python train.py --norm="groupnorm" --residual_init="none" --adamw_lr_other_params=0.00086 --lr_schedule="wsd"
Rows from block 8 of a small segmentation model, named by matrix and row number. Each number is 200 + 20 x the weight over its row's rms, rounded and kept within 0 to 999. All counts start at 0.
Before each channel's rows are labels from the 100 images, of 14848, where the channel reaches its highest value: "top examples" is what is common among them. Only what is clearly more common there than usual is listed. The data: short English words printed on busy colour backdrops. In brackets: how many of the 100.
# convs0: first 3x3 conv (model.decb.0.0.convs.0.weight, 128x256x3x3, each kernel summed), inputs 128-255

top examples: the letter u (83)
convs0.19,194,211,184,221,221,207,210,220,207,187,175,185,220,187,192,220,207,186,187,180,181,220,203,238,175,176,172,185,189,186,189,204,214,172,152,217,154,185,220,145,197,202,195,159,219,173,168,198,188,231,198,188,232,198,183,168,190,245,189,190,175,185,229,214,182,176,172,179,218,219,175,179,192,167,214,222,252,191,219,242,183,225,197,173,207,185,201,188,214,214,199,183,177,230,220,182,202,225,209,188,190,224,175,172,197,226,204,178,210,188,181,236,178,145,183,215,207,200,219,192,183,166,198,217,195,215,196,221

top examples: capitals (84); serif (75); the letter a (68); the letter n (46)
convs0.99,211,170,228,228,220,194,179,184,170,209,177,214,190,190,175,144,147,238,190,205,199,237,213,170,194,182,220,156,182,247,224,198,202,198,202,186,204,198,185,193,197,221,199,273,187,173,249,197,190,201,191,221,157,265,222,198,188,208,220,210,170,190,214,218,225,205,212,210,190,192,218,173,208,205,176,189,194,175,211,198,229,206,156,186,231,206,196,241,170,169,169,184,179,200,204,183,202,195,195,212,216,184,192,184,212,229,221,149,212,182,174,185,200,192,179,173,176,221,208,185,180,253,189,181,200,206,191,175

top examples: the letter a (72); the letter g (34)
convs0.67,181,189,225,199,212,193,191,222,211,202,197,161,221,219,174,221,196,195,196,227,181,222,211,212,180,209,186,195,214,216,199,181,175,229,207,200,185,209,211,182,165,189,205,179,204,205,176,184,174,200,205,155,206,175,188,193,222,237,204,179,210,171,202,166,163,161,200,203,218,217,185,174,194,187,170,171,199,230,203,205,169,182,204,203,186,212,211,220,201,275,201,202,228,197,221,207,216,170,184,171,187,174,185,206,218,211,206,178,206,184,240,207,214,208,203,203,223,207,190,185,181,219,208,205,187,174,196,237

top examples: capitals (83); the letter o (80); serif (54)
convs0.27,185,194,191,239,191,199,199,196,182,210,178,228,201,179,197,209,249,189,161,188,254,175,200,202,173,193,171,199,159,151,201,198,233,210,226,229,194,183,235,217,226,180,206,225,187,173,193,198,183,213,238,212,198,196,204,178,183,218,193,166,153,214,209,199,207,256,164,151,214,177,186,185,221,196,189,175,200,225,211,170,259,216,155,163,141,211,187,186,207,192,189,195,196,197,193,229,195,220,188,204,208,203,190,195,220,202,201,144,182,181,213,219,208,206,234,207,243,206,206,206,180,175,212,202,204,200,196,183

top examples: the letter r (86); small letters (68); the letter a (64)
convs0.6,220,183,191,177,212,197,219,201,220,181,199,198,190,188,234,200,206,213,221,251,188,235,194,204,214,210,188,263,215,175,185,198,195,179,210,183,206,221,195,184,191,198,195,168,194,177,211,240,188,180,190,211,214,188,216,210,213,182,172,173,217,187,208,209,181,223,160,155,216,211,175,247,194,204,252,162,175,201,191,207,105,202,231,206,174,182,179,205,233,148,176,202,209,216,192,189,206,235,236,193,182,177,189,229,213,226,194,210,218,205,197,205,180,167,164,180,206,167,210,190,159,212,211,195,201,180,196,205

top examples: the letter a (92)
convs0.71,200,205,193,219,215,206,214,205,243,154,167,193,194,237,199,216,218,215,187,227,221,223,194,183,188,169,198,220,191,217,209,214,197,176,166,223,220,171,174,154,185,174,222,212,155,135,181,175,159,203,210,172,199,194,179,165,194,201,188,228,189,170,157,168,148,191,166,188,208,185,172,161,193,158,175,198,216,195,201,194,190,199,162,199,236,189,197,234,208,199,223,177,221,188,226,232,192,192,227,226,204,199,175,241,203,194,173,199,187,189,210,186,191,181,211,191,246,194,218,200,183,205,203,178,190,175,196,237

top examples: the letter s (100)
convs0.33,206,199,179,227,177,205,180,210,207,219,171,192,197,226,195,227,202,159,166,195,206,201,255,185,179,187,165,191,185,225,200,193,220,197,197,195,215,201,242,200,209,212,179,191,195,159,193,213,202,186,160,165,154,211,199,171,194,218,219,180,201,186,217,205,185,217,183,200,211,182,190,187,210,147,208,219,200,238,190,207,225,216,217,184,202,168,180,210,179,232,176,190,234,182,182,183,196,166,226,224,151,208,200,176,190,219,205,160,154,182,241,204,207,159,173,189,201,210,215,199,191,165,209,165,205,230,136,180

top examples: the letter r (99); capitals (95)
convs0.16,175,198,197,210,235,172,216,203,182,175,195,206,165,203,186,184,200,183,199,164,207,186,189,184,158,200,199,159,190,231,216,167,199,195,204,197,165,188,199,192,210,222,180,202,184,196,203,191,193,188,189,222,183,240,210,215,177,219,160,193,231,165,191,187,243,199,228,196,210,203,239,160,192,184,226,181,209,184,201,190,243,231,161,184,220,180,191,214,162,248,217,185,234,219,223,201,216,147,168,223,164,169,186,187,214,211,202,222,199,228,207,215,181,207,237,227,188,214,231,201,183,196,209,201,216,185,205,181

top examples: the letter y (96); small letters (62)
convs0.52,206,182,175,218,184,182,177,176,204,226,238,203,197,225,215,189,177,202,242,199,193,179,219,194,220,184,172,192,196,205,196,192,198,241,194,203,185,185,192,190,197,172,176,151,202,192,239,184,215,215,207,197,216,183,181,194,194,261,195,204,190,218,218,175,230,201,226,140,185,189,213,194,230,185,189,239,173,187,163,192,156,240,218,175,156,210,198,175,196,201,176,175,197,199,202,200,182,186,205,228,212,207,194,212,250,176,211,196,168,182,195,186,203,172,186,232,187,206,185,232,240,188,182,199,204,244,195,218

top examples: the letter o (87); the letter z (70); word: zoo (42)
convs0.98,208,196,166,220,209,174,202,190,232,178,166,187,229,205,197,226,198,163,200,189,209,160,193,223,201,182,189,247,161,241,206,196,172,221,205,182,222,171,199,179,198,185,201,181,173,185,159,192,180,206,216,181,199,185,191,218,192,201,208,188,232,165,175,162,206,182,186,202,195,225,206,187,195,222,205,200,162,187,155,203,208,219,188,160,177,205,214,173,177,227,190,189,187,213,198,228,259,174,210,221,178,200,202,267,176,179,185,231,179,195,181,180,163,186,215,205,251,199,208,204,265,213,222,223,198,223,225,185

top examples: the letter r (95)
convs0.47,195,198,208,187,192,182,212,184,185,190,162,173,203,172,189,183,171,194,193,222,200,186,171,223,198,210,196,215,165,189,179,199,196,206,175,239,201,180,171,206,172,194,185,179,206,184,203,164,197,200,205,184,202,183,251,193,224,204,202,212,193,174,202,184,197,214,200,193,179,228,217,201,222,174,197,203,193,199,186,213,206,177,222,193,135,164,203,215,199,189,205,204,234,207,189,188,189,216,219,224,228,216,182,232,207,171,188,185,175,188,220,211,200,216,178,188,173,187,162,157,182,187,183,184,228,167,171,217

top examples: small letters (79); the letter h (43); the letter b (37); the letter p (37)
convs0.60,186,184,190,165,172,203,198,206,199,205,204,206,195,166,159,192,211,169,236,161,201,179,260,174,161,198,181,195,200,170,179,186,194,175,183,173,191,221,191,188,203,180,211,170,254,168,203,219,220,206,163,222,181,179,169,171,203,209,202,165,188,172,230,206,194,202,238,181,194,231,195,214,218,176,196,228,169,226,214,220,151,158,223,221,196,180,184,205,212,193,199,210,183,192,189,186,151,206,188,239,186,174,174,212,205,205,202,192,189,179,166,201,214,188,225,195,168,172,207,183,188,223,188,191,199,191,169,197

top examples: the letter r (100); capitals (82)
convs0.32,196,174,233,220,180,183,163,173,180,198,199,221,174,173,188,174,168,173,197,178,209,207,182,186,208,199,173,166,188,207,210,207,202,188,192,210,180,191,166,197,208,202,204,210,188,196,200,219,187,211,166,208,183,213,181,162,151,154,178,231,195,176,212,225,200,213,199,200,216,231,210,192,193,141,221,181,206,183,197,193,245,210,149,199,263,180,205,230,165,177,198,210,162,218,210,197,181,192,209,217,193,199,170,192,203,187,180,182,193,204,173,190,188,209,196,201,193,209,201,210,179,216,210,198,224,156,170,242

top examples: the letter a (100)
convs0.31,191,191,183,151,204,222,186,212,196,196,178,194,190,201,196,267,214,197,198,163,207,205,238,190,196,207,197,191,218,236,199,173,240,200,183,231,224,200,214,175,215,200,199,219,176,172,155,178,195,183,227,183,208,211,230,210,215,183,193,175,239,163,162,161,158,167,194,219,219,197,185,178,208,169,218,163,174,199,212,195,184,211,168,196,189,185,212,228,208,234,211,172,223,198,230,225,184,178,211,187,139,197,190,248,170,157,191,210,203,204,196,193,217,209,211,191,189,204,222,199,240,207,184,190,225,230,207,220

top examples: the letter s (98)
convs0.96,214,207,191,198,202,178,180,190,211,236,184,230,190,239,181,221,185,211,219,190,193,170,210,158,191,241,195,217,198,173,199,230,197,234,205,168,217,181,202,198,229,202,231,200,196,166,199,221,188,149,198,187,205,187,177,232,188,193,250,208,208,215,203,185,190,186,185,220,191,184,202,172,208,187,184,205,165,192,216,193,205,219,173,186,185,201,196,174,184,182,204,209,234,198,206,181,181,181,166,222,212,231,179,168,205,196,218,251,211,238,189,202,200,157,170,162,223,210,199,202,268,177,205,177,200,262,180,170

top examples: the letter n (83); the letter m (27)
convs0.41,175,209,232,165,195,179,193,193,183,188,204,185,179,218,248,212,217,216,178,172,211,197,169,207,196,215,182,151,194,191,177,178,234,231,203,204,227,201,176,167,182,186,216,195,197,204,213,188,225,260,230,191,206,204,240,174,212,173,195,161,182,180,214,213,217,168,179,200,213,202,177,184,214,182,232,181,184,224,221,205,186,190,233,238,206,200,178,183,186,178,192,249,197,211,196,204,256,186,214,198,167,173,188,186,172,204,197,177,223,145,178,230,191,179,222,243,179,189,210,206,216,191,183,210,209,196,229,176

top examples: the letter n (94); capitals (62)
convs0.42,227,248,219,199,200,201,195,182,183,202,167,158,190,206,229,238,193,238,237,157,182,168,168,196,213,187,215,157,180,218,227,201,207,193,193,179,202,184,201,184,223,194,208,220,185,158,198,186,203,200,187,191,204,237,209,176,205,204,196,182,196,233,171,193,197,188,201,172,206,193,216,176,224,244,189,191,202,208,171,140,216,211,211,195,219,184,206,210,167,191,228,178,213,201,179,210,199,172,220,201,219,206,209,201,185,187,190,208,202,203,189,225,179,163,199,224,216,189,175,193,186,177,173,159,166,198,225,200

top examples: the letter u (84); the letter s (41); the letter p (39)
convs0.29,227,179,192,233,216,203,217,209,161,222,230,195,203,208,174,175,190,236,204,224,212,209,193,198,183,187,174,193,166,196,228,186,185,227,212,196,189,220,218,180,224,175,215,180,239,168,172,185,194,217,226,226,202,188,155,208,220,227,215,181,197,228,225,263,198,210,184,194,194,211,186,133,223,193,209,163,244,203,233,180,211,172,210,224,154,248,201,169,184,176,211,147,198,206,204,195,218,232,184,206,229,182,197,196,218,191,197,186,181,240,207,216,210,177,198,230,163,208,226,205,185,196,170,250,169,196,234,255

top examples: the letter s (100); the letter u (32)
convs0.119,195,210,191,208,206,191,194,234,223,188,213,191,162,194,200,202,195,166,206,187,186,210,222,162,190,204,163,215,218,232,240,205,202,194,213,208,231,175,196,158,186,198,183,228,178,207,195,254,228,221,194,199,189,207,214,188,242,217,205,177,251,228,231,183,194,227,179,193,216,216,197,193,214,147,179,202,221,176,187,214,213,224,196,193,151,200,217,208,183,230,189,187,205,194,204,171,180,174,214,228,198,175,150,236,192,208,212,200,173,197,189,220,230,177,162,166,189,193,195,221,229,187,189,164,202,295,187,226

top examples: small letters (68); serif (58); the letter k (51); the letter s (39)
convs0.89,180,185,220,172,196,164,174,186,199,204,223,197,229,202,160,183,169,228,237,173,209,192,193,166,209,221,212,208,194,168,201,170,209,228,185,169,224,198,188,181,248,201,245,167,224,183,210,209,201,209,188,194,199,187,198,199,216,182,198,157,184,204,198,252,190,206,225,222,211,201,200,185,234,206,191,209,206,180,222,215,172,165,216,207,183,198,191,198,211,192,179,180,174,198,178,177,210,195,203,204,166,203,192,195,162,190,153,204,197,196,189,199,202,217,199,239,194,160,214,207,219,226,176,211,206,149,177,205

top examples: the letter c (93); the letter k (60)
convs0.3,200,189,188,181,193,217,205,244,202,191,202,204,235,180,172,187,202,201,175,181,187,234,221,169,195,190,193,234,202,179,195,188,200,222,192,196,200,198,189,180,170,179,191,190,209,190,214,226,169,221,224,211,215,205,230,202,170,177,182,180,196,237,206,213,209,211,206,161,197,206,223,208,240,197,211,157,205,202,192,189,190,174,161,184,195,207,203,201,211,184,182,191,241,210,200,228,169,200,193,251,174,195,173,211,192,199,151,205,193,196,218,180,197,236,228,215,197,204,210,199,177,200,207,217,212,172,208,168

top examples: capitals (81); the letter e (60)
convs0.23,170,190,206,196,195,216,203,178,164,202,188,215,219,216,201,210,201,168,157,144,222,156,195,218,203,175,194,230,209,177,179,160,210,187,204,183,190,229,192,241,172,184,231,218,241,169,201,224,202,212,182,166,189,166,190,204,152,150,219,176,173,234,209,207,255,194,217,186,218,193,204,202,215,217,204,183,219,192,221,216,229,169,231,191,174,205,194,203,179,153,193,191,174,249,205,199,161,204,216,211,182,180,200,236,200,204,206,184,187,192,213,188,212,193,205,207,156,211,203,224,157,187,199,210,206,192,225,222

top examples: the letter c (100)
convs0.44,207,190,203,188,206,194,187,196,192,189,214,222,202,164,203,190,194,224,180,159,216,223,211,206,183,174,202,251,177,191,182,201,227,195,198,226,193,198,197,177,218,200,191,218,198,188,216,195,196,236,210,210,226,198,217,200,202,179,176,190,211,234,184,170,187,205,182,163,214,195,203,202,215,208,209,183,184,182,213,205,175,217,221,180,210,201,193,206,230,176,212,215,192,203,225,200,203,234,201,214,188,205,187,228,180,249,190,220,216,180,164,207,198,195,223,205,218,197,235,240,184,194,215,189,193,198,208,167

top examples: small letters (71); the letter t (51); the letter d (43)
convs0.43,191,197,206,211,212,194,171,224,215,180,196,184,183,200,175,226,162,159,217,206,206,192,203,192,219,180,155,202,166,243,172,203,208,184,149,156,199,200,222,186,220,218,201,206,226,172,191,203,209,184,163,218,193,208,197,208,200,237,200,180,219,174,191,206,192,173,201,181,172,162,179,246,219,172,200,224,196,199,199,214,174,207,212,209,198,197,161,241,193,221,193,184,199,208,178,200,173,215,167,192,206,178,183,181,196,155,185,192,210,208,166,178,211,215,203,166,159,194,224,164,179,189,211,188,197,208,208,181

top examples: the letter r (90)
convs0.56,180,179,210,223,209,185,201,188,205,217,226,208,165,188,165,176,201,214,215,215,204,231,202,167,198,175,171,178,205,194,199,231,182,235,179,179,223,197,201,235,195,166,206,182,169,197,185,181,192,212,195,204,197,181,204,202,186,229,183,199,191,170,199,247,210,174,185,191,181,194,227,217,201,175,165,184,198,192,241,208,207,230,197,216,227,180,219,211,173,209,189,172,171,246,223,231,209,183,205,206,170,181,197,156,178,195,197,187,187,236,186,206,182,204,230,200,192,195,175,191,192,204,203,195,204,196,167,204

top examples: serif (61)
convs0.85,160,190,199,162,197,185,197,157,205,203,179,222,198,176,133,188,182,204,213,195,202,190,221,204,206,206,210,196,223,200,186,174,207,213,213,161,203,199,200,182,195,223,179,163,210,205,210,217,168,184,205,208,213,210,215,187,201,207,205,179,192,189,185,191,200,198,175,189,191,232,174,213,199,185,210,206,204,190,210,184,174,199,220,210,179,177,214,217,169,207,223,196,209,188,184,183,182,199,227,183,219,183,167,189,196,192,207,191,211,206,201,188,214,206,190,193,195,202,224,198,206,209,199,185,202,215,186,231

top examples: the letter o (81); the letter z (73); the letter e (60); word: zoo (34)
convs0.112,171,204,200,228,202,181,240,200,216,196,205,227,194,208,157,197,186,214,207,148,181,169,188,203,187,203,198,190,193,170,199,175,186,194,191,163,208,175,185,221,183,173,224,172,158,193,234,178,192,186,204,213,162,153,216,193,150,189,204,189,200,206,182,181,205,212,169,181,212,224,202,220,160,197,222,221,254,210,216,182,204,208,208,248,214,236,195,209,178,206,175,184,189,228,190,187,236,205,180,241,228,209,219,265,206,189,155,171,207,197,234,194,154,207,186,204,239,167,187,221,220,200,196,218,196,195,224,206

top examples: the letter a (82); serif (63); the letter m (25)
convs0.127,216,201,170,205,207,196,182,189,153,181,218,185,220,204,178,211,195,178,175,197,211,185,190,181,192,209,186,179,216,238,201,206,220,192,211,205,172,185,199,198,217,169,195,216,192,191,196,186,180,189,211,190,208,192,239,201,193,187,186,186,201,182,187,198,178,175,242,182,219,240,196,196,198,210,235,207,209,230,208,186,191,201,190,182,200,217,248,189,206,211,197,189,222,203,238,233,186,186,202,195,165,197,196,198,189,189,225,208,186,185,203,194,198,212,212,184,201,194,223,198,194,207,196,209,212,196,209,218

top examples: the letter n (70); small letters (70)
convs0.17,202,247,189,207,179,210,201,189,239,238,208,209,209,189,234,189,206,210,213,219,227,206,215,198,191,200,178,215,195,224,178,246,201,186,214,205,208,207,178,213,190,219,199,158,212,171,217,232,230,161,190,197,206,198,176,206,203,206,190,188,228,189,195,201,170,172,204,181,240,182,196,225,207,197,204,215,195,191,199,148,160,201,258,210,210,205,200,177,205,215,204,184,190,145,224,221,217,166,181,214,179,224,187,204,203,209,193,190,235,191,176,213,207,164,206,232,169,192,232,175,188,218,200,176,147,215,222,179

top examples: the letter u (99); the letter s (41); the letter p (30)
convs0.105,250,210,202,280,236,194,220,184,171,208,216,227,201,208,185,179,179,219,228,219,177,203,216,224,171,189,171,164,181,205,174,177,177,187,188,195,198,187,201,168,142,173,218,166,218,163,221,200,204,219,193,181,173,159,190,185,191,216,171,190,226,149,181,212,145,204,187,174,211,178,178,215,179,179,211,189,241,185,167,207,249,196,247,204,185,221,217,187,211,208,219,178,203,194,210,159,208,174,237,207,186,193,179,221,194,189,182,200,178,195,202,203,214,162,198,221,217,178,196,217,168,172,176,186,176,205,196,210

top examples: the letter r (52); the letter k (34)
convs0.114,193,198,190,184,187,182,205,229,208,188,215,214,194,187,208,187,187,215,190,204,164,201,191,216,223,220,182,247,216,197,164,199,179,175,191,202,225,204,190,185,191,209,168,178,192,206,175,210,180,181,207,198,214,159,207,193,211,162,146,257,231,195,201,182,219,224,202,245,193,203,190,234,216,223,203,196,182,220,189,236,212,202,215,188,221,183,215,210,214,169,224,227,215,201,234,184,215,227,191,174,200,194,204,221,174,214,234,211,212,203,201,203,178,188,217,202,167,211,206,228,186,199,205,187,212,168,166,225

top examples: the letter a (64); the letter t (49)
convs0.46,191,208,212,196,187,196,191,194,211,193,207,192,210,214,212,209,206,217,192,206,205,209,192,212,173,212,193,208,189,203,209,193,206,196,197,200,185,203,196,194,154,200,220,204,208,191,194,191,203,203,188,207,216,202,214,212,204,214,206,185,195,177,207,212,208,186,203,187,214,197,192,213,192,200,192,207,195,197,211,197,192,186,210,202,195,200,192,209,186,207,203,213,191,187,213,196,205,198,208,208,194,190,201,204,205,200,216,206,211,217,202,206,200,210,205,193,200,187,201,188,200,181,203,196,199,202,213,191

top examples: the letter e (72); the letter m (67); the letter u (38)
convs0.109,207,204,181,174,187,184,168,192,187,196,174,192,201,194,204,165,184,192,198,179,193,186,200,209,185,219,214,195,207,185,185,200,226,183,192,199,189,194,178,211,205,173,210,216,182,213,207,176,223,230,185,201,197,190,222,185,210,203,209,231,214,195,206,201,218,228,193,200,225,214,208,204,194,180,210,211,229,217,215,262,225,212,197,185,158,202,218,191,212,180,179,194,201,194,199,205,199,225,222,196,192,194,175,210,170,196,171,175,214,190,190,186,174,215,176,194,193,214,221,197,204,171,190,220,229,199,211,200

top examples: italic (73); the letter m (58)
convs0.73,175,188,205,188,227,189,193,176,166,194,189,191,170,198,227,168,175,208,193,215,196,155,206,198,191,203,210,189,191,195,184,163,214,182,149,190,199,211,165,194,197,169,194,217,204,238,225,172,226,246,181,218,175,181,219,192,179,197,214,206,166,200,227,205,188,198,200,230,228,223,238,212,194,213,245,184,219,205,214,246,220,186,179,209,178,171,196,203,202,179,188,213,178,239,200,204,186,191,191,182,204,231,197,211,192,182,201,165,199,193,198,211,192,193,186,191,177,208,188,207,193,182,192,238,241,194,193,226

top examples: small letters (69); the letter h (66); the letter b (34)
convs0.66,177,197,187,196,190,157,173,207,188,230,196,194,187,182,199,214,191,203,190,172,202,170,216,173,196,212,180,157,146,222,210,192,220,199,192,186,224,202,198,204,211,184,191,170,232,182,195,209,241,205,183,223,170,188,183,215,161,209,199,180,215,183,217,211,196,213,244,168,226,209,193,241,257,186,227,214,215,182,211,209,209,192,213,214,203,207,197,178,178,232,195,199,213,226,186,158,154,202,201,236,182,202,186,169,199,215,166,230,195,157,167,228,201,208,180,219,202,193,198,202,177,184,142,202,171,196,160,177

top examples: the letter o (88); italic (76)
convs0.126,200,203,196,210,220,209,198,231,181,209,211,226,226,213,238,182,206,227,196,174,204,204,200,185,218,165,194,199,224,189,188,208,181,200,203,195,199,185,235,187,201,173,221,210,199,162,191,244,179,181,216,188,223,168,202,184,211,204,192,167,201,207,175,177,181,186,210,216,202,194,219,176,192,192,203,184,210,198,170,159,204,201,202,203,178,188,209,203,209,193,211,181,190,198,196,218,187,189,218,189,185,232,198,187,203,184,228,208,210,202,196,181,200,165,179,214,205,194,180,202,205,177,208,171,203,219,187,230

top examples: the letter o (70); the letter z (62); monospaced (50); word: zoo (29)
convs0.38,198,206,156,223,173,187,197,206,193,210,206,185,184,207,155,188,169,196,214,184,215,196,176,212,219,208,181,249,216,217,200,143,173,192,183,192,179,153,206,208,181,208,239,205,197,204,181,235,196,162,196,215,188,210,171,207,206,239,196,184,206,209,208,203,204,182,161,214,231,182,212,206,216,185,191,191,216,198,212,172,180,187,194,224,138,206,206,211,175,198,172,200,209,190,169,200,233,249,189,210,167,205,158,234,196,208,193,192,198,173,183,207,172,217,205,193,201,241,193,198,259,256,186,202,181,204,274,195

top examples: the letter a (100); capitals (96)
convs0.30,213,158,187,246,188,201,189,176,210,188,203,187,211,199,168,156,189,235,195,218,196,187,207,163,197,207,200,188,182,199,185,188,187,197,195,186,199,169,133,225,171,196,240,240,176,201,183,201,216,177,200,207,181,241,206,176,180,165,217,196,170,191,205,209,199,237,227,219,199,179,176,193,220,148,216,196,194,185,184,175,190,196,204,247,236,190,200,242,186,150,213,196,186,202,180,172,196,190,195,261,230,190,191,174,213,171,162,169,163,205,172,191,176,216,189,208,232,217,180,186,191,235,138,194,213,199,193,201

top examples: the letter n (77); capitals (76); serif (63)
convs0.118,218,184,206,222,193,185,209,195,235,192,180,200,212,172,171,181,163,168,210,198,181,228,253,176,195,228,192,210,217,177,182,212,174,195,208,191,238,221,163,226,186,189,163,214,187,201,214,211,204,208,172,248,162,233,190,201,184,222,186,169,197,238,193,193,198,204,176,232,178,193,232,243,190,183,209,158,190,212,211,227,217,177,176,192,192,143,160,210,170,199,170,205,208,202,202,182,210,173,211,233,200,195,198,174,210,218,181,207,194,240,178,206,193,172,185,203,231,190,188,223,227,168,229,199,224,208,182,210

top examples: the letter y (69)
convs0.87,201,196,199,237,176,185,186,158,194,202,204,208,197,159,190,183,154,193,222,187,211,198,208,210,187,179,222,188,197,206,223,202,197,242,171,225,189,176,198,222,215,186,153,177,173,166,200,201,176,204,193,213,181,248,188,209,208,250,179,188,210,221,217,230,204,194,233,165,173,190,215,190,213,213,184,197,170,175,204,202,228,263,192,172,201,201,185,179,192,225,174,166,170,216,193,228,175,184,193,200,210,201,221,192,202,210,181,182,176,211,216,149,196,219,153,167,230,209,187,185,211,209,194,190,192,242,169,226

top examples: serif (69); the letter a (66); small letters (63); the letter d (39)
convs0.116,209,227,217,188,200,188,210,183,198,196,186,167,204,190,174,221,153,168,184,201,200,232,181,177,190,188,169,212,245,186,200,185,213,187,191,198,154,195,186,191,186,208,198,158,194,184,198,206,210,187,188,210,188,212,188,173,202,196,198,189,186,168,155,232,182,145,188,195,245,164,183,172,198,182,231,213,206,203,193,217,192,199,219,204,226,160,187,227,150,226,207,193,196,215,193,219,207,156,221,233,175,195,193,229,202,169,219,215,210,193,140,220,235,212,218,192,176,183,197,215,177,195,220,206,203,204,248,228

top examples: the letter e (67); the letter v (61); the letter o (60); the letter w (38)
convs0.5,193,206,248,186,196,189,189,171,161,196,205,195,184,198,230,192,221,149,184,188,238,178,193,224,236,167,182,181,181,172,231,199,237,209,189,218,204,208,211,180,160,187,208,218,226,166,202,202,195,232,185,225,218,173,195,170,211,206,205,216,167,239,215,210,194,199,219,201,204,228,198,190,206,208,182,194,205,199,225,189,192,239,190,191,174,186,203,183,219,200,218,225,196,200,225,227,185,197,207,195,190,228,198,217,179,186,202,186,203,170,217,165,183,159,197,209,214,238,202,209,164,194,172,184,180,189,175,224

top examples: the letter a (97)
convs0.93,202,201,201,159,231,207,189,202,207,186,183,193,194,194,163,196,222,192,200,203,228,160,187,200,165,227,232,198,169,188,201,190,237,180,207,164,213,162,183,168,196,187,232,201,198,183,219,226,178,166,165,207,228,233,208,175,198,177,227,161,227,190,195,193,190,191,191,228,224,191,202,184,184,191,186,208,202,191,185,197,154,202,190,217,186,181,203,265,207,197,227,217,237,214,190,184,189,194,223,191,201,190,164,216,207,202,161,226,213,192,184,215,183,190,217,204,239,216,223,192,190,191,206,221,193,164,186,188

top examples: the letter r (75); capitals (70); serif (66)
convs0.101,180,221,235,194,224,191,233,175,210,193,197,167,197,172,197,209,216,180,188,198,199,216,220,197,200,231,203,197,195,206,214,206,212,198,199,213,196,214,160,199,219,196,211,198,199,202,220,210,232,217,144,223,219,219,222,232,191,187,189,183,246,175,207,228,220,196,204,185,225,177,219,178,207,179,254,193,209,211,226,204,245,223,199,221,208,168,168,202,185,200,178,200,162,226,235,191,205,197,245,191,179,197,182,180,204,227,202,232,196,198,206,229,208,184,218,195,206,209,202,169,211,210,191,218,193,188,197,191

top examples: the letter u (54)
convs0.11,216,200,241,187,225,245,175,188,159,202,233,198,176,186,170,181,177,191,175,226,202,218,203,207,208,220,181,184,181,242,200,185,225,218,225,205,172,234,243,146,190,212,202,182,245,197,201,212,170,242,202,198,167,183,226,197,222,186,221,213,192,212,227,200,194,211,212,214,191,202,195,164,200,202,204,191,247,185,193,216,138,221,209,185,175,185,224,186,167,196,173,209,159,216,187,204,189,191,187,164,221,195,191,253,203,198,194,192,212,217,198,199,198,167,208,231,171,214,233,211,176,220,183,177,188,195,227,205

top examples: italic (82); the letter h (32); the letter b (29); the letter f (25)
convs0.91,182,247,191,171,212,218,178,187,147,225,180,217,189,189,220,170,197,216,235,186,186,176,200,198,192,197,210,195,174,188,160,225,195,206,197,200,137,208,190,201,204,216,230,196,211,179,232,185,181,225,205,207,184,199,194,165,178,205,232,209,204,177,203,197,186,192,190,227,205,248,209,183,237,192,234,230,213,215,194,211,203,169,248,198,202,160,200,207,181,229,171,215,199,168,227,215,202,154,195,225,189,190,193,224,209,201,157,217,194,174,208,206,191,213,201,210,229,205,192,223,184,198,161,192,195,191,204,168

top examples: the letter u (53); the letter s (41); the letter h (36)
convs0.110,185,175,203,174,234,197,213,217,177,183,221,192,185,220,200,179,191,195,167,181,173,196,210,199,206,175,203,194,187,191,193,176,212,196,199,198,206,210,209,189,177,177,207,182,202,244,161,185,209,239,177,223,174,180,180,215,199,216,199,159,172,206,210,199,189,189,197,189,204,189,215,252,229,217,145,168,176,225,187,253,223,183,220,194,218,194,198,179,191,184,203,177,234,225,206,196,174,188,176,206,235,193,227,167,195,181,232,165,201,165,230,206,213,217,225,199,178,210,193,210,173,148,193,230,244,202,184,247